From a checkpoint of a small contrastive image-text model: 2.89M parameters.
Rows from block 7 of the image encoder, named by matrix and row number. Rows with one number belong to one channel. Each number is 500 + 25 x the weight over its row's rms, rounded and kept within 0 to 999. All counts start at 0. Numbers have three digits each. After the name is the row's rms in percent of the matrix's.
# convs1: first pointwise conv (encoder.blocks.7.convs.1.weight, 288x288x1x1), inputs 192-287
# convs3: second pointwise conv (encoder.blocks.7.convs.3.weight, 288x288x1x1, transposed), outputs 192-287
convs1.7 098:500500567500500532500446476500500500500500500500500500500500500500543540517500447500525481500468500500500500500462434500500500500500549500500500547500533500476500500500477500500431500500500500500500500438500543500544500500533500529536500500500500500500500500500500500500500500500500500500
convs1.8 106:500444500500500500500474500461563500500500500534500474500500539500500500559463500500500500462500542500500500500453500569500469477500500500476500500521524500500500500500500467500437500435500500500500500500500528500500500500466500500417577500500500500464530500500458500469500500500500500500
convs1.9 102:500500500529500500500472500500500500500500500465500500471500500500461500500500500500500500500500564500500500422500500531500500500500500500500500569500474578500462500500414500500442500500500500500500500500476500500500500500500500500500500500500500540500473521554474477534500475479500500487
convs1.10 088:500500500478500500532467500500500500460500500500500500457500500500500500500500519500500500607500500530500470500500500522500500516500500500500500546455465500500407547461574500500441500491500500500500500500500500500500500500500500500500500500500466500500500500500500461500500500429437445500
convs1.11 107:500478500500500438500500457500549500500500529500500500549500500500500468500500500500481500556469531532500500500470547531500530500454500482463500537500500500532447572500500448500500500500500521500500464500500500500549500500500461500475500531500500500466444500436457500500544500471471500500
convs1.12 101:500500500500528500500516524500500500500500526518500541500500500500500500500500500500524500500466500500500500500500559500550500457500500500522500500447500450551500500500500500481500500500500557572500500593500470500500500480500500540472588469500500532500500500500500500500500500457500500500
convs1.13 096:500513462500500500500545500500500500466500500529516578500500500463529500500500500440500443500500463500547500500500448500542500543500500500552538500500500500500542500500439530561569500543500445500568500500500500461448500500500555500500500500472500500500457500500500500500500543560472500500
convs1.14 098:464500500438500528500500500500500500500500500500485500578539500500451500500465500500500460500500500500500500461448500475500500500500500454527500461500500551500537459444500500500521517466468500500455584532500500449500500500473457500500500500500500550500500500500500500500500500500500500500
convs1.15 092:553500500445500500463531500500500500551547500500469500542500500461500500500500500500500500455460500500500500500475500500500455541500500483536500552546500500500500500434500500500534500538500500540543500500500477500555528500535500500500469500460533500500500500500438500444540500500549500500
convs1.16 099:460500500500500500442500470500500500500522500500458471500436500538500500566500500500500500500426500500545446500500500500561500460500500500500500451500500500473500479548500539500524500500551500500500500500500529500500500500500500500500500500471500522500549500591460500474500481500500500500
convs1.17 090:500500500564469500500559500500500500500552500574500500500500500500500500567500500500500500500550500500500500500500500571500500479500571500500500500427469500500500500550500500500457500500500568500561500500500500500500500500500500500530500454500500557500467500500500500500500542500500500500
convs1.18 097:500500450500531529500500500500500500500452500500500500500556500500500500500500500500500500500526500500500500500476500500500500500500500500500538500524500534500500500500500500500500550450453500500532500500426500528539500537526500454500500500500500547500545500500500500445459500500500534500
convs1.19 106:500542500500533500500500500500500500566575557500500500554500472500500462500461541500500500473453500500500500500472500536553527500500541500500500500500500500500500549500533500500450500452450500500500500500476500500500500470500500500525500528539543552456500559500500465500456471442500466564
convs1.20 102:529553500475500500500500559500500500500500500544500500500500500540500500533500456500500549451474500500500500500500588500500500500500500500500500472500500500481500554500458460500500444523500500500541455500541542500559500500500500500500500500500500500468500500500500459500519500500500460500
convs1.21 106:476500525500500533500523500464500555500500500500500500500530500514500500500500500454500431500500500500500500466500443500500546573536461471500500458528500530500531445538500500500500500500500443500500540500500500500500500500442521500473528500500529500500539500500500537500500500500500500500
convs1.22 108:500500526500429500466500472460500500500500500500500459537466500500454427500500500500500462467500500500500463500500500500464500500544500446500500500547500500500500473500456500463459500538500465528513465500556500500500526500500500500465500500500500554500523466538541500473547517500500472500
convs1.23 096:500500500500500528468561500500500540500500538500500429537500500500532540500444461500500500450459500500500536500500500545585500500532537500532500500500454464500500500555500549500500500500534554500500500500500558563500463446536459533500566500500500500500500500528500500460500500500500538500
convs1.24 099:500500500500500500500477500500500428569500536500526500500474500458456439470500563444500500500500500500483500453500532500500500500500500449500500547500473500500500500500500500500500500500500500500547500500500461471500477500500500500500500500500500458473500500500500527500500458464500500500
convs1.25 104:500500487500548539500500500500500500500500500519415586500500553529500500500500590500452443500500529500548551531500500500500500500500500500500465500500500451500548447500522524557500479500500530500466500500500500500529500500500500500439500500500500500500477472500500500457500500531500524500
convs1.26 094:500500500551500526458500547465500500580500500500500500544500527500500500500500500500586500454435570500522500463500547500466538500500500453500500500500500500500500430444462470500500500500500500500500476500500500439569500500500500500500500523468500570500500500500500500500537500500500457500
convs1.27 100:470541500500459454500500549500461500468500500540524500500500536500500473500500500500500500527476500541547500500548453500500500500500500500500500500541500500500441500500500440500500470500500500549500500500500500500500538572466460500458500500438500500500500500500500500500500500445500500500
convs1.28 106:500500500500540472500551500465500479500500532500500521500500500500500500500500500457451500500500500460500481457500464500500500500500500500500552447500500500500500500500550500500500566500500500500543458500524485518500500500500500478500500500500524500500500527500500500547542526500500500500
convs1.29 091:500500500500500500500500500500528500500473500500500500500500500500500500500500477500500500500500500411500449500500500452500500500500500500471500441500500500500570500500429500500500500500500500500500500500500500500500500500579500500460547500500558577500454500568470500500500500537500500500
convs1.30 107:549500500526453500500500500500500520500500544559500462500500500500500500500500545500473500500527500500500422500500500557500500500500557500500500516500500500500480500500500500500461470500500500461560478529500500465500500500500500500500454520536500500454500500500500479537500500500536500500
convs1.31 100:500474464500500500500500500474500500500500500500500500500500500500549475500500500500500500463500538519500500470500458500500544429500500463500455500500500500500500500500500500500500500500500500500500520500500537500500500500500500500479500500500500500571471500500500500500500500500500500500
convs1.32 111:500500500500500500471500475500500500515469500500500436572500451500500461436522500500500500530542500500500500500500500467500539500553500500500500500500472500540462550500500500500500442500500448548500500500442500500500500521500500472500500551500539528500445478500500447453474500500529500500
convs1.33 110:548500500500500543500540500500500500549500500469500500500500417459500500500500500500500500500500500541500469465457464467529500551500500500500500500551471500500500562469438479500500500500458500500574500500500500500500548500500549437500500500449528500500482500500500482500500538500500500500
convs1.34 100:500461500500445500500500500500538500500421500500500500500500500500449500500500500472500467570500500500500458500500500500500548563558465465500500536526500500539500448500500535500478500530419467532449500500500442500468455500500546500500500500500500500537500500540500500500500500500500500500
convs1.35 107:500500500500500500500500500500442500500500500500500500500524535500500500500500444500500534500500500463500454500500500500470500521500500500500552469500500541500500500500565514457500527469500540460523500500521500500500542500467500526500500500500500500463556547533533500531463500469500500500
convs1.36 095:500500500500537549539500500500500500568500554531500500500490464500538500500452500500459500500447500534500500443463500500500500500453541500500500500500500480500500564473500500500500500461500500571500545500500500500500500500500500500500500500545500556452500500465500500500430500440500541561
convs1.37 094:450500500436554500500500500500500500500500500500472500500500500500500500500500551500500500500461500474500500500500554500541558500500500432556472515500500500500500500500500500535500500500500500603500500534475500500500500500500500500448539500470500500500456500500500454500500500500458500500
convs1.38 101:467518500500529566552500500500500500549536563500456500500575500500500500455449500500500500500427500530532469472500500500500500548500500500522500500500500500500539500500500500500500500475500500557500500544500500537500500500500500500534500500500500541500500500500500476500500471447473500555
convs1.39 095:551500500426500500500544500500500500500500467500500453500500500500500500500500500500500500500500500465566500500469459500500477500500500500566500500539500500500459500500500531500500500500500500500500500500500500500500562500500500500500438500460500500500500500500500545500500549554544531425
convs1.40 096:462500500500500533500500532463500548553479500500500500500500500545463500500500500454500459500500500500562500459500419500500500522500421500500500463500500556500549500537500500500500500447535467500500500500500500500500444500536500487472500527500500500500541500500466500447500500500500500500
convs1.41 097:540500500500500500500500554462500549500532538500500500500500482500440535500500500500500500500500500447500500500500500500500468500500500500500500531473537500500500500437500542462500434424500500500525500576500447500500538479500539500500467500500527500500500500500463500500500514500500500500
convs1.42 092:484500500448500500500500500500500537500500461500500500500415500500500500500500500447553500500500500500500500500500500500500500546500500460500500480560500457453500500500500500500500500500500500536500458500500500551536500500558500429500500527533500500500478432500555568500557474533500500500
convs1.43 101:500500500523517500500500500500500500481549546530500469500523459500548564500500500500474500500500582500500431500500460500500500440526500528500500500500469500500439500500533500500500472500500553500500500500464500500500535500548529500543500446500500541500500500545500500481451500500471500500
convs1.44 094:500500472428472474500500575500474500543543466500500500558472500500500500500536500456500500500540532500500500500500500563471500500500500500500540500500439455500500513500500500464476563500522500500500500500500500500570548500500419500551500500500500500500566500500541500440500500500515500525
convs1.45 107:536500461500500445500500475480500543500539500534500500548500500500461500543500500500500500500500532500500500480471500500500546469500500500500500500462500500500433500500500500500500500500449500500500462500500500500522546500500500524500500459500544500500474500415522500500500500500500525500
convs1.46 095:464500500500500500500500557500500500500500500500500551541500500500453444466500477500500464540500500449500500472445447500500500543500500500500500500534500528500500500466500500500479500500500500538500571500468500500525500565500500500453568500500522500500500500565500500500500500538500500500
convs1.47 088:500500500529500500500500500539500500500558550500500500500500500500500500500457500540500500500500500500515500500438500527500500434500500464500428500500500500500500446500500500500428422500500500500500566539500500500500500500500525464500500500500500549500500500500471500500500500450500500500
convs1.48 092:500500567500523477500500500500500500500500541500500500500455500500500500500555528500466560466557500539500567500500500500500500450500500500500457500500478500500500543500500500469500537433500532500500500500500500500500500456438436500566500500464500459500500445433500440544500500466500500500
convs1.49 093:500500462531500500500568500500500500455500500500500500500500449518500500541500459434566500464452500554564500500500500500500500548500500550541500500500500434500500550470532500500539543476500500463500500500500464500500500566500500500500464545500500500500500500454500500500524500500554500559
convs1.50 099:500500527540500500588500500500500500500500540500500500500539500500500450500500449500500500500500468500500500528500500500420461500500500565500533538530518500500500500471533500500552500500500500500539500550500538553500500500500500500567500500546500446500500500500500500500500500463500471500
convs1.51 102:500500500500534500500470500500500463500500500500500545500530584466480500500500500500532500500538500500500553500500531468500448500500520469500500500500500500500470455500458439500500500459466556456500500436500500419500500500500472500500500500532500474500437500500500500500542454500500500500
convs1.52 095:500500466500500500462463500472500521500500527450500500500500500500463500500500500489581468500500548472528443527500500532500561500500500467536463500500500610445500541500431500500500500437500500500500500500500500500531533500500558500500500500500540541540466500500500533477547500431500500478
convs1.53 102:500500500500526500500500500500500500528442500500500500500440500500500500500500500500500527476500500500491500500500549500528500538500500500500500464500500476500456500500500500500500462500500522559534500500500477500533500500500500536467444500500540500500473537500463500465500500500500537500
convs1.54 103:500500500500500455500470521500531500500500500500500500500500500516500500560500500500500500500500500500453500500500500530500590500500543500500464500500500500452533500500500500524500500534500500500500500500500500500500468500452500465470467547500500533459500559500500500500540500500500500500
convs1.55 118:500500445534500500552500457500500500471500500500460500500472500485500500500500474431500476500500500462466500442500476500541515478446500500500484500500500500500531500500500545537500500500500500500542500500500500500466500461500474500500500500500527500500500560500500500519540500500500500558
convs1.56 101:439500444500500500500500500500500500500475523500500464500500500553500500539448500500500500500410546500534435500448500528500545500500476500500500478500500500500500441534500500500461500469500534527500500500453500500542479500500500500546500529500538561519500500500500500500500440475442500557
convs1.57 107:500500468500500537500500500500500500500500500500426500534500434500545500500475480500500500500459537439552500464500531500548500500500500500500454517474500500500539500544450538440425486467500578500539500500500549500500428500500500500500544539461500534500500538576518525542500500500500500500
convs1.58 104:559500545439500500500500500500500545500500500500543500549500500500416464500500567500500500468500500500544500474500500500500500477500500500447542457460500526554500500500500500457500500500500500575453500474500447500500500500527500500470500476500500500500545531477535500500500500480500500500
convs1.59 098:500500547500500500500500500500500476439549500500452500500500477470544500500500500500500545456467532500459500500500522500500500500500530500500500470500500464500500537453531500500500460450539572463530500500500522500500457500468500519500437500500500500454473500500483454500500500500500500500
convs1.60 097:435500441500466443500500500500500500476500500500462500500463532500500500500500500500500500527500443500433500477546500500500500500500544500500500546500449540500546500500452500500500433564500500461500500500468500500500500460500469500500500500500500500500500532500500479500500500500500500500
convs1.61 094:533535500452473500466523500457500500542533500459500500500500560500500500500500536500500500500448500421530543462464483500467460500500500460500500461500532554478500523446542500465500500500546430500446500500500461500500522500531500500500500500500564500500464500500500500500579548500500445500
convs1.62 098:500500500500500500500500500500474500500500500500500500500500500534549500454500500500470500500500442549500500537500465500500500500500573500549500500500500572500500500500500500536446500500500500500537500500461542500454500500500500449500500500462500529500565500500500500500525500500500500500
convs1.63 099:463500500534465548500500500465500463500500527500472500500500476500500500451500500500520500500500540500500432443500500449594500545465530451475500500466500529500500500549469500435476500500500500460474542500500551500458436500500500500500500500500537500500467500500500483527500452500500500530
convs1.64 090:500500500500500500500569533467500500500500500500525552500500541500462500500500500457500500500500500500541500500465500500500500500500474500500500500500500500500460500388500500500542500525467500500475500500500444500500500500500500500500500500500585500500500576500500500500539561500500500500
convs1.65 095:500500530500500500537500500500500500500428500461500500500463500517464500537500500500543500500523460500553500500500575500449469536500500500500477500500500500469500500500500500500500500500500514500500457500500469500500500500500543443500500500500500529500463500500500500539557500477528500500
convs1.66 104:500500500500500500500500500500483449468455500548500500500500500500446453500500500500500457500471500500500500500500479500500500500546437470537500500500500500500500500551500500500500465500545451500500500563500530500500500500454500500500500500500500500500500540500513449500500500500500500540
convs1.67 098:500500556500500500500500500500438532500461531500521500500500472500500500500500500465458500500500443500542500536500500500450500537500500451481538500500500576500473524500472500500500500466500500500500500500500469500500500500500466500500500500500500545561500482500500500500500500441500500558
convs1.68 104:467500500500559500528514454466500500442500500500500500461500564500413500500500500448465441544500450500500451500500477500500500500527536500500543500500500423500500473500542531538500537531500500458500500500500500500500500500484500500500500500461528500500535500559500500471500525500465500500
convs1.69 094:500500546500500500531500500500482464500500528553500500500500500500500500500500500539500541500500500473500536500500500538444500500500500500500500500457538500500500500500500455500500500442500500500500500500500500500500500500500500554560500500500500470460500463444530500500434500462539500566
convs1.70 098:529544500500500500500500500500500537565500541500500392555500425500500457500500472500500500500500500500547500475500500462500525500500500500500557464477500500500500560433500500467500500544532500500500500462500475500500570500571500500500544500477500500500500556468500500444500534500500500500
convs1.71 090:462472471500500500500500500500500543500500500500467500500444500500500500500500500472500500500500531456500452500500500461531500553500500500553500393500500500500591414500500500473500500536500500500500500500444500500527500500500500500422531548500500543500500500535500500450500500500500500500
convs1.72 099:500500517433436500500460500500500500500538467500500500500500500500500500458500500500500500552500550500500500500500500500500516563500500483529483530500500500500500500546500500437446576500460452500459500534500500500500500500553500452500500550500500500500500465500500475525500436500500500500
convs1.73 105:435500500500500500500500500500500500500500500500500500500475549500457431500500500500529500500500465500465500500531500500500500500500500564562500500562470500500597476500500500500500472500500500500500500541500500500500500462467500500500424500409500500500533500500500500500500500472539490500
convs1.74 102:500500500500500500500500500500500500500500500500500500539469500478479500500500500446500500500441500465500500500447459500500500528500563551500500500500500454500477500500500486500500500500500437500558500470500500500533500500423459436500555524500564500430500500534500500500500539500471500500
convs3.7 099:500500500500537500500500500500500478500500458500452500500500562500500500500500500500500500500500500500500500529500500500500522500500500500500500500500500467465500593553456500500500500500574459500479500500500500500468500500500551500545469500500500500581500419500500452426500500500500500531
convs3.8 091:500452538500534500500500500500530500500500500500500500500477500500535500500500532500500500500500500556500500500500500447500500564572500500500500500500500500561500500500564534574500500438451474500500457532500500462528432500500500500558500500500457500500500500529500500500542525500525500469
convs3.9 092:437500528500500500500500463478500500500452500500500500500528500500500500500500535500500500500500500500500528500500500467500527416521457500500478500500458541500449500500500500500500500500500500500483540500500500500500500500500500500500500500500500536500500500548556500500481500500500500500
convs3.10 086:500500463500500500500500500543500500500500500447500569430500586500500500500476548500500456500500500500500500439500500531543500500500500500500500588500544532545500500500500500448500500500500555500500500500500500454500500437500500500453500500531500451500544500428500500500500500500500500500
convs3.11 111:463500523500500500512500500545500500500500478528500500500427458500500464500441500500500500500500549500500500500522500460543500532500500557500444500541500533509500500462500523466500463500469545500500424500500560479542500500500545566500500551500500469453467528500500500500500500458553500500
convs3.12 103:460500500530452445500480500500500500485500500500500500565500500456500475500500570415500500458500555444500500500500559500500434500500545529500500467532500463500519500500500474456500500553500500500545500500523479500444538500500500500500500500472500500500500475500500500500500500500500500480
convs3.13 108:500458500439500500500500500500500500470500536433500480500500500500529500526518500548546425500532500532500456500500500540500538500536500500500500556470455520538530500500539500500450500540500430500553500500500500500535500500500500500446552468500540545519482500500524547500520500537500500500
convs3.14 109:500500500460500500500500500500481500500500500410500500455500500500500500500500500500500500591529500544452466500500500500500500470500500500500500527500441500539500500500534500500500452457450500500500500500431500532500500475500500536500500500500500500431461500500500455459477500500464500529
convs3.15 095:500470459500529500462453500500500500500500454500500500500500546520530444500500500463536550500535500500500500500500453465500500500500575500500500571500500500500500518500522547500500533467549533500500500500468519500500500552500500500500570500471500454500500500500500500500500500463435474520
convs3.16 104:500500537451529500500500500500500536500500450500500500454500538468500500500500500500500500500449500554500500500500500500500538500500440500543552500500500500500557500546500523500500548500500500500500500500427500500500541500500500500575500500458535500500500461500532500500500461526500500500
convs3.17 112:500500500500500539500566500500500500500470500500500500540547500500500500486500500500500500500500500500500485524500500500500473500443453500500500533500500500460500500537450454536435500500500500500500500500500500500457534500520500500500500500500500500552500432500500541500500500500500500500
convs3.18 104:545500500500525500500500500513547500456500500500500454500545466500459500500500500500500500500500500436500500432500550543500571500500544547474500500500500500500451500525451471500500500500463473500500473500500542500500500500500547488500532457500558545500500500561463500500500500500500560500
convs3.19 102:500500562500500468500500500472500500500500500500500500500500444437474538500500500432500500471500500500500500500500552466500500500500549500523500459500500500500534500446500447500500500500500500500500472500500500469500500500500500500500500500548500500526500525500500570500500500539500554483
convs3.20 106:500500500527500500439500500500500500500500500500500533500500500500500500500475500539438500500500500500469500500500540500500500468500421452500500487500471500455500500500500537467500500544500466500500550500465500500500470526500500500500458500500500500500500500500514500500447500528446525500
convs3.21 090:541500500500500500500500500500500500500500500500500500553500500557500551468500500500500500412500500500523500500500500500500500500550500500500500500500500500500500500550500500558500500500533455558500560500548500550500531500500500500500500516500500500500500450565500500500500500500500500500
convs3.22 115:500500500500500500475500524500426500500443466500500500500500435500429521500500527500500500500500500500500500471500500500500452500500500528622500500533565500477500500500517530500500500534500559500541500575500474500500527500478474559500500500540500500528474500500500500526500500451543500460
convs3.23 095:500500500535500500500500500524500467500500541500500500500500500500500560564500500500500500500581500500500500541500500460550500500500500500500477500500500500500476500500500500500500465500500500500500500500558550500500464500528500500446500500500500500500500500500500500500500500500500500500
convs3.24 102:500567443547500500500485500500500500500456500500500440500500548500426500454419500466425500548461500500500433426449500500470500500500500500500560500500528500500500464543500500500500500500470500500500500500520479500500500458500500500500500500460500500500500500442500500500500500500500500500
convs3.25 097:444500500500500482500500500500500500449500545500500500500500565500500500500500500500500471500546500565500500459500500525500500500500500500464500500444500500552500500500500500500500500567500500500500500500500474500500538500500500476500500500441500500523500500500500529500500500500479500500
convs3.26 110:500454533500500500500457500524441454500528500537500568500500450500500461500537514500500500500544540457500459500500500470568500500500500560558456500500500500500500500500500527500500469438500500500500458524500500500540500500500547500500435500473500451500488500500459500500485500522500466500
convs3.27 109:500500500500500533500476500500468527500578500500500517454500477500500500500500500500464500500500500500545500500500500531500500500500500500470500500500394500500500500500440520473500500500470466500500478500500500500500500562540500500500500500500500461500500500500500500500500572500500500409
convs3.28 113:478476485500500527472500545555500500468500447500486500548500500500523500500500552500549500468500500500500500559509519445500470575474500548538500500500500500500500500527500533558500434500500528549500500500533500500500500531500500541500500500500500500500500500500533500542500500465500459500
convs3.29 094:500500500500500500547530475500500462440500540556500500500500500500500414500445500500524461500500500500448500556500500500500500468500500500550500500446500500474500500500500500408556500500500500500439500500500564500500500500500500500500500500439500500500500500456529500444450500550500500460
convs3.30 095:500500458445500500500500500500500500500468500500468500500500553500500500440500500500500500537500500500500500536500500548500500478500500500500564500500500500500542522500500474449456500500561500500500544500540500452500500500453500500546500500525500500500500466500500500426500500500500500532
convs3.31 116:453470500459500456500500500558438500472554500500500500500500500500540500500500500500500546500500500500467500500500500468500478563459500500500500538500500533500500463500500500500500500463555500500528538500500500537561500536500500537500500500531500531500500500441462500500500500479543500500
convs3.32 106:500500500542500422528586426500500500500528500531547500500457576500500500574500500449500528500475500471500500500500500500554500500552500500500500449500440500500500522500500500477500500500500500500500500455500525500500533522500500500534500500556500463500553500500500500500465500500546500471
convs3.33 107:461500500500500542500500500528521529442500500500500500500500431500500500500500529462500500474500500500500500458468524518500500500500500500415500450468500500484458564572500500500500522500469500500500500469533461457500543462500500500457546500471500534548528500446500500456500534500533500500
convs3.34 097:500500500500500500500459500463500500500500500500554500427500500500519473500500500500446500500500473500500524500500500460500500500555552500500515500465500500549534500500500500500500500500500500500500500417500500500443436500500500500500544500463500500500538500500500541500500500463500500500
convs3.35 086:500500500500500500500500500500500500500500500545500500500500548500500588500500500500500500500500500500500500500500500500500500500500500500461500500500500528525467500500500500500500500500500500466500452533558500475500500500538463500500500500551500408500500517500500500532500562500500500500
convs3.36 117:500500500555446527500500500500524474536500500500458566500500500500500468473457500500500526500450466521500464500500500500485500500500477500500509500500500500500440500533500500476500500524541541500474539500520500500500500500500500500500500500419500500552576528462500443536500500500500500535
convs3.37 097:500500457540500534500500459500500500445536475500500500500500500500500573500565544500467500500500500533500500546500446409500466500473500500531527500500500500500500500500471500559430500500555535500540469530500500500500500500500500500500500500528500500500500500500500548500445500500590500500
convs3.38 087:568500549500500500500500500477500500500500500500500469500500500471500569500500500500500500465500500500500557500500542500500500500500535500500500500457500500500500500456500420500500500500500500500520441478500500460454536453500500500500500500549500500500500500500431500500500500500500500500
convs3.39 092:537500500500500500521500500500536474500500544500500500500500527500500500500500451500500575500500451500500500543500528553500541500500500500500500500500500500500500500500442500500455500500500500500500457500500500500481457468451478500500500443500500500500500500441500543500500500500500500500
convs3.40 094:471444500500470461500500500500500477466461500500500500500500500500500500500500500500463500547500500500500500500588500500595500500462500500462500500500500500500500500500500463500500431500467500421500469500500595500500459500500500529500500500427500500500500549500500500500544500532500500559
convs3.41 108:559500500500479448500500500500500500478500500423545500500500500500522500500500500500534500500500468500532500500500500500532500500500500523500500524439500500500500500500500500500500500500565465500523500455474553500454529500500569444500500500452500500500528500500500500500500555500500500500
convs3.42 095:500500500500500526444500500546500500500500500569500443500500500500500500500500500500500500500408500533500500462458500467500500500500500473462500500500500500500500500500500500453528500452500500500551445500500500500468500500500500500500479500500500500500465500500558446500500500500500500535
convs3.43 088:500465500500500500500500528500500500500500500540556535500500500454401500500500500500454500500455554500500500500500500500500500500477524500500500500500500500500460432500500500528540500451500500500500500500442500500527550452566500533500500500500500500500500500500500500500500500500500500500
convs3.44 115:539500500500500500530475500455500500500500500500500500540500500474481536500470448529500500500500450500500500462500500500500562462543500500436500500500461500500500473500483500468515500500500460536500565500467500500451459500472500483544500428418500500500500437480539471470471500500500500500
convs3.45 107:500500500542500500447500500500500574483500500500500500500500500532500460500471557463536500500526540529554500500543500500567500500500523525500500500519500500538500500535500535532500484478500500453500463542500500476500500500541500500500539500500500436500455500500500500500500525500488500500
convs3.46 122:500465500465500468550500500500468500481470500500543435500500500520500500500500500500500467500540500500525500500562500500535500500500454516477447500500547500500500500461542500500500464447465500500500500500567500500500500531500500500500473500451461500475464500500500500500500500519543500500
convs3.47 087:500500500500500500500500500500544500500544537500500500500500500500500500500500500500544500500500473421500563500500500500500500500500500500500557500500500467500463500500441500521500500500500500500500533500500446500536469500458500500526464465500500500500500500500500500500500500500500500500
convs3.48 069:500405500500500535558500455449500500450500500500500584463500500500500500500500500500500500500577500500556500500500500500500542500500500566500500500500500500500500500500500446500500500572465500500500500500500500464500580500500500500500500500500500500500500500443500500500500500500500500500
convs3.49 087:500500500500540470500500500500500500500500500500500531500535500500500500439500500564500500500500440459500500534500500456500548500500500500541500559500545454500500500500500500500500500500500500500500500500500500500500500591500500500524470500500553500530500500500500500500500500534500540500
convs3.50 093:500500500500569500500500500500500500543500500500500500558500449500500435500500500500500500500554500500476500564500500465500500500500431500500500500500500500547500500500500500539500500440500500538557500500500500500500500547548500500500500453500500500500500500545500439473500500500526500440
convs3.51 094:500500500521500552471472500460500548500500500520500500500477500462500500500414476500500500532500500500500500500500570500500500500500500500500500500500500500500500500538500500500467500500500500500500500500470500500427500453577500500500500500500500500500500500500536549444470500500500562459
convs3.52 114:500500500500556475500554500454556500500567544465541500469470543500500500461500500500522500556500527546500500532500500500541500500568519500500500516500452500500526500500500500445500500477500437500553500474500500517500500565500521500500500500478532500467484500479478500500500500500478500500
convs3.53 102:463500500500500500453500500581500446500531500472500500500500531500500500449541500500500500469500500500500500427500520500534500500500500500500500500500468500584500500542500500500500500500552500548500500500535500524500533500500500529500524500500500537521552500500500500547500500448500500500
convs3.54 108:556433546500529500500500500460553541500524500469500553500500500500534517500516500544551500500500500461500510529500531454500559500500500500529500475500500500500500540483500500526449527522500473500533539500468538487500500500527548500500468500543500524500460500537500545500500500500500500500
convs3.55 097:500500430500500500500500500500500471500558500500500500500561500444524458500544541500500500573500500500500500500500551500500500500500500500500500500500500321500500547537500500500500500500500537500500500500500471554520500500469500500500500500500500500455500429477500500500500500500500500455
convs3.56 119:449541500500500500531549475467500500500500545469500500500500500500500471440500500527500500534500542500459500500500500534500500500500500500500544500474412463500500500455500500500500500500500449454500500463500500500500500500500515471528500452500521500500455466473500500500500500500476500500
convs3.57 113:500500478464500461500500500539479500500523500547500465439500500500500500568500500465500500500546423520547420468574473500515467537500500543500475500500516500554500500500500500542500449500500500500500500500521500500548530500470500500472535500536500500500537500500500536500542500500500500500
convs3.58 109:500454465469567500500500500500525500500500500500500559500546500467500500500500500528500500524500443500500473542470500500500500476470500467500500500500450500472500500500500460500530500527500500500541575500500500527467461500500515476500500500500500500500547523500500500476465500500549531500
convs3.59 099:500562457500500549444467500500500500500465500500423468500551500500500500500500500500456500500500500500410500500500445500431500500525531473500500500500473500500528500568558500453500500500500500582500500500500500500500500500500500500479500500500500545562500500464500500500467500500500447569
convs3.60 112:521500444500528500551583500500558500534500477468500500459500500500546458528456500500500500500500500535500500500453500567500500500500562500500540500500500500500500500500500476467500582500442500500500500462500500531427500468500500500500481500434500500500542452500500500500500436541538500500
convs3.61 097:500500563500452469500500500500500515500500446500500431500500500500500500500500500500579500500500500500500466500500500500620500500500500500461500551500500500542552560500500548500500541500500500500466500500500500500470500500500500500500500500500566500500500500500535500500518552500500500500
convs3.62 109:500482464500500500535500500533545444500500500500500500500500569500575447500540563449557500460500572500500531500500450500527476500500597500500500500500449500531500500531562500500500500500547500500500500500500500500455525500500500500500500500500500500500500500500500500444553500500500500500
convs3.63 101:526500500500500500447500460500546500500441500500461500500547500500500500500537500500500452500500500500500472500500500500500541500531500500500500500464500500500454500543500500500528558500470500500500500457454453541500466459500500500500500431500556500550500500559500500500430458500411534500
convs3.64 102:500500500500545500540500462500500500500500529500500525500500500500500500500500500500457500500479454517500554461500500530500500500500500500500500429500500536500500484448500500500500476500500500465500500500500500458549500474500500539500500500540449500500516546500458500500500500500500536500
convs3.65 084:500527470528500560500500500500500500500500500500500500500500500500500500500500500550424500500459500500425444500500500500500500500500500500459500538500500449500500546500500500467500500500500500500500500382500500528500500500500500500500500500500500500500500500500567436500442500500468500500
convs3.66 111:449500500500500500551500500500561500500426500500500500500500517449500475500500500500500500500500528500524500500500500500500500500500500500526571500500500478500547500550500500469500550474460500500476500500524500470500500500500500467500539539500500475500500500500500500500519484500500500500
convs3.67 099:500500500532500455500500435500500500519500500500542500500500589500500500500551430500556500500500450537465500500500525553500500500500500500500561500475500500531500500500442500443500468535537500500467525500500500500500500500500500476500500500500556500466554548500500500500500500500449517500
convs3.68 093:500500500540500500500520500500500563447461500500500500451500500442500500456477500500500500500461500500500542500469500451500500500500500500451500500500445521536544500500575500500500457500500500500500500500500500500460500500500500500500547520500575500500500500500500500449500500500500532500
convs3.69 090:500546500500500562456500470500457525538544448447440500500500500500500469500547500500500500475500500500500424500500500500453500459544457421500500500500442500500500500478443500500422500500500500500500500500500500500464500500500500500500500500500500541500446500540559500452500500500500500500
convs3.70 095:500500500500500500500500458467500459500500500500558530459500530536578448523500500500500522500500500466500544500465500500500500500500500500500500500500500500544556562443500500500431500462500500500457500463500500500500500500500551500500500500500500470500500500500500500500500500464523461500
convs3.71 100:500447500500500500601500460500559460450500500500558557500500500449521500500531500536530482500575500500528500500568500500538500500500500555500500462479500500500500500500500500500500500555500500476500500533500500440500500528500500500547500477500500500500500500500457500500500500560500500459
convs3.72 101:500500500500500500450500500472563470500524500500500544500520500475500500500500500582500452540500500538500500500462500500500500500521485500500500500500500500500500475500500553500581454585500500500471516471500500500500500500500500463500459475500553500500535500500500450500500500551500500521
convs3.73 128:527500484479500479500482541500441500500500500500500500500445500500528534500467500473500500500500500528547500500500478500531500567500463500500468462500500524500500500472465555500500462483500500500500500536539500500550500500500468500500500500500444500500452500500545552540500547500468500519
convs3.74 121:500519539473447500500512500500472455500524500500500500500466500500500527500500404500435485500500500500520555500500500562500471500500474429519450500500463500500530500448500500500500500500448500500481500500500500470500500465500500448500532478500463500500500465500500581462500500528526500428